A small multi-label image tagger, trained from scratch.
Training: 7700 steps, batches of 64.
Rows from block 5 of a small multi-label image tagger, named by matrix and row number. Rows with one number belong to one channel. Each number is 128 + 32 x the weight over its row's rms, rounded and kept within 0 to 255. All counts start at 0.
After each channel's rows are labels from the 100 images, of 14976, where the channel reaches its highest value: "top examples" is what is common among them. Only what is clearly more common there than usual is listed. The data: rendered dice on a table. In brackets: how many of the 100, against the usual share in percent.
# convs1: 3x3 conv (model.blocks.5.convs.1.weight, 48x48x3x3, each kernel summed), inputs 0-47
# convs2: expand pointwise conv (model.blocks.5.convs.2.weight, 192x48x1x1, transposed), outputs 0-191

convs1.0 [ 63 114 166 106 129 163 132 152  93 166 127 103 137  69  91 151 135  64 163 142 130  57 115 168 127 138  92 160 152 125 111 141 131  84  63 155 126  94 178 127 158 122 116 165 169 100  96 130]
convs2.0 [152 157 101  90 146  77 159 128 215 154  86 146 101 134 141 112 142  85 101 131  95 174 131 154 185 111 139 127 180 154 144 101 104  95 117  95 116 130 142 142  91  79  83 155 154 115 161 145 140 132  65 142  98 176 157 136 123  47 167 133 154 177 138  65 131  93 104 166 141 103 119 165 143 110 116 124 100 108 126 190 129 140  78 112 149 114 120 199 168  96 137 130 112 134 110 147 127 194 100 188 148 146 191 129 156 151 117 116  68 145 109 130 130 125 120 128 162 151 151 158  66 178 166 100 159 123 107 172 137 205 104  53 114 145  98 172  73 177 117  91 147 155 162  67 141 113 167  84 101 148 128 112 124 168 136 132  79 106  93 122  95 133 109 141  99 127 149  95 214 171 152 111 103 136 143 116 109  80 144 114 130 151  51  97 167 142 109 112 159 122 145 110]
top examples: white die (100 vs 15.6)

convs1.42 [123 166 173 167 136  76 103 137  70 116 103 148 120 118  62 118  86 132 107 123 121  52 117  81 118 116 118 184 113 186  71 120 133 119 108 170 103 126  64 146 140 105 150 144 116 139 140  89]
convs2.42 [170 126  98  88 135 126 104 143 122 145  99 118 151 196  74 180 154  71 133  68 166 119 103  66 118 149 104 117 130 127 164 122 150 187 131 131 215 181 172 138  73 169 138 111 211 108 160 172  96 168 146 130 124 109 147 164 174 106  94 113 112 155 151 160 109 123 134 172 130 183 123 111 154 113 103 156 103  87 206 126 108 128  66  67 191 145  96 120 172 123 123  71 154 126 148  88 140 190 154 132  71  83 144 144 196 103  81 164  82  68 134 197 154 156 159 147  88  68 113 164  98 136 109 121 102 136 143 162 164  82 113 139 150 140 138  85 111 141 160 175 151 174 147 104  80 140 143 129  73 101 148 100 146 163 139 136 139 130 145 163 105 107 132 127 131 116 121 169 148 111 163 136 113 125 143 150  98 101 155 104 140 114 125 146 106 159 140 147 148 182 138 144]
top examples: black die (45 vs 15.9)

convs1.47 [116 169  96  98 158 126 121 142  92 102  90  98 176 108  81 124 121  93 137 138 130 108 182 143 107 157  95 139 176  82 116 162 135 111 122 190  80 170 106 163 193 140  92 102 150 179 146  84]
convs2.47 [153 151  98 160  86  88 126 126 130  75 139 114 143 112 155 173 129 121 145  76 125 150 169 115 148 170 149 129  88  80 157 114 119 106 111 102  66 155  98 152  68 104  94 149 118 158 110 130  15 173 110 102 109 141 155 138 141 163 111 187 151 150 159 136 178 116 129  75  70 131 117 106 155 122  92 141 125 101 133 178  48 122   3  79 139 150 116 140 199 105 105 124 186 166 142 105  99 108 108 119 149 112 149 156 133 108 140  86 136  74 105 142 161 150  72 239 160 125 128 122 106 119  95 137 140 120 148 107  78 117 109 145 167 130  98 114 122 114 128  68 125 109 139  95 162  70 121 152  41 164 120  92 125 114 160 120  91 111 144 141  92 126 109  87 126  88 135 118 101 154 121  98 100 120 143 110 147 100 157 141  97 114 114 114 121  91  79 161 119 155 154 139]
top examples: white die (100 vs 15.6)

convs1.15 [168 138 131 212 139 146 138 173 149  87 114 178 150 168 101 100 137 168 189 128 117 129  71 102 124  84 139 189 110 164 108 115 117 134 112 163 173 135 124  81 143 147 169 140 148  73 120 120]
convs2.15 [212 111  47 135 165 175 107 112  92  30  57 111 155 139 179 131 152 129 205 118 145  96 122  59 138 114  97 137  98 201 113 134 146 228 172 102 164 112 154 108 138 178 104 116  83 144 121 109  99 141 178 139 118 119 145 132  73 140  77 158  85 113  64 138 125 139 158 139 118 135 156 131  97 156 115 169 141 140 138 116  97 130 138 126 104 130 128 129 134 107  96 143  93 130  70  83 161 158 152 122 113 168 138  80 109 148 163 100 121 107 143  79  86  86 150  83 111 113 139 127 105 139 173  77 120 115 123 101 132  91 111 153 147  64 102  82 122 131 180 137 138 130 152 114 107 152 132 130 150 144  93 102 157 167 146  99 110 160 172  90 188 126 103 123 182  74 118  87 117 118 136 121 169  79 127  92 101  60  89 120 121 101 180  80 100 120 155 133 111 129 113 119]
top examples: purple die (61 vs 15.2)

convs1.22 [ 95 132 179  97 123 100 119  96 148 117  85  97  79 125 120 134 117 203 113 141 113 167 131 158 151  53 130 138  72 201  82 129 119 138 114 154 138  73  73 131 134 108 135 126 103 118 177 124]
convs2.22 [158 139  82 128   0 114 200 138 105  83 133 166 138 131 148 116 103 148 155 100 162 110  74  57 108 140 113 101 131 121 149 166 152 122 118 115 158 127 110 106 179 152 120 124 137  96  99 103 158  93 147 102 126 133 170  80 152 167 176 110 146 150 185 117 136 157 124  85 190 140 119 125 116 172 178  93 155 129 123 123  95 160 123 121  78 105 148 133 127 113  64 125 143  98 124 121 119 161 125 114 138  72  96  93  88 140 189 118  98 131 172 104 106  96 187  96 183 102 121  97 148 135 102 130 148 150 152  75 115 125 129 134  52 104 128  84 121 112  89 154 119  86 107 119  98 121 119 109 139 122 179 119 104  52 139 102 116 127 101 181 142 125  98  87 105 167  75 128 105 114 112 146 139 114 164 215  96 116 206 113 127  62 155 135 179  85 119  88 127  82  74 126]
top examples: four on top (76 vs 30.2); black die (71 vs 15.9); total: 4 (26 vs 9.4)

convs1.24 [105 168  82 117 100  92  94 138 122 143 110 195  94 195  73 119  73 103  93 126 145  48  96  92 157 145 109 186  81 158  96 111 120 139 151 147 144 137 121 159 148 124 137 131 150 130 125  93]
convs2.24 [112 146 158 100 132 164 200 123 164 131 143 185 128 149 104 131 120 161 121  90 207 132  82 171 182 120 139  91 160 142 165 182 112 157 161 135 109 182 166 111 136 100 123 179 138 120 121 143 123 115  75 182 173 184 103 189 125 105 117 115 154 140 143  99 112 134 106 176 144 135 103 138 100 129 132 153 146  87 118 147  92 149  80  99 213 129 185 153 118 102  79 179 150 166 116 214  83 178 106 130 139 162 101 108 169  91 121  94 113 119  92 115 142 140 158 119 143 149 101 157 180 109 198 119 207 113 106 114  63 190 131 192 100 145  90 155 134 141 143 120 133 141 129  90 148  75 180 117 123 111 140 113 130 127 122 134 138 101 139 156  93 161 120 163 119 152 158 146 150 169 139 124 155 134 111  72 214 152 118 104  93 148 174 150 182 139 158 128 166 164 144 105]
top examples: white die (90 vs 15.6)

convs1.45 [182 196 106 162 119 189 159  70 166 133 138 154  83 113 121 130  98  95 142 127 147  98  97 101 162 111 147 134 116 113 132 165 134 202 162 121 109 126 155 104 128  90 159 202 142 147 102  94]
convs2.45 [151 148  50 161 118  99  92 112 125  94  86  96 109  82 200 143 161 144 106 124 141 105 162 104 137 140 157 107  58 180 124 131  89 111 141  70 109 156 106  74  80 133 151 135 158 146 150 137  88 124 113 152 141  91 141 135 105  91 133 135 132 106  77  76  82 107 160 205 168 111 110 105 110 134 171 242 137  85 107 139 133 112  76 151 125 124 139 119 149 120  41 156 183  80 149  98 198  77 113 123 115 102 169 102 134 140  79 122  72 118  67 134 147 113 140 135 124 135 108 105 112 148 106 102 191 137  68  60 103 137  98  70 130  91 119 151 125  84 164  83 124  80 169 144 127 178 154 130 123 113 133  96 129 161 132 159 101 113 128 136 189 120 129 121 105 136 194 103 119 114 151 169 199 127 103 127 164 115 151 131 116  80 142 123 124 107 108 125  95 112 131 120]
top examples: five on top (98 vs 29.7); black die (49 vs 15.9); white die (34 vs 15.6); total: 5 (26 vs 9.7)

convs1.8 [114 157 171 110 137 128  86 137 142 154 101  39  97 100 109 107 121 146  76 163 119 138 145 108 119 126  93 129 173 122 199  47 110  96 158 125 155 148 103  81 119 116 156 132 138  65 132 148]
convs2.8 [136  84 140 161 128 130 147 113 113 109 107  95 166 121 169 213 167 105 136  92  74 122 108 112 111 116 167 104 162 175 215 166 150  51 161 103 136 164 151 103  82 137 103 163 134 123  76 175 161 137 104  99  87 124 140 195  97 128 130 171 186 145 163  86 104  96  95 115  92 153 109 140 104 112 172 122 129 158 139 213   7 147 121 136 157 138 130 157 156 113  95 183 114 143 132 156 108 180 139 100 207 118 145 133  96  83 158 122 135 145 125 130 170 134 134 140 131  97 140 156  86 170  91 112 128 110 144 166 146 175 168 115 104 107 167 182 169 128  98 106 127  95 140 115 123 136 117 175 117 133  93 127 106 133 162  99 107 169 160 168 139 136 106 139 170 168 101 150 126 196 187 163 106 133 161  95 153 142  96 199 107 128 110 134 153 144 153 111 137 133 169 158]
top examples: white die (43 vs 15.6)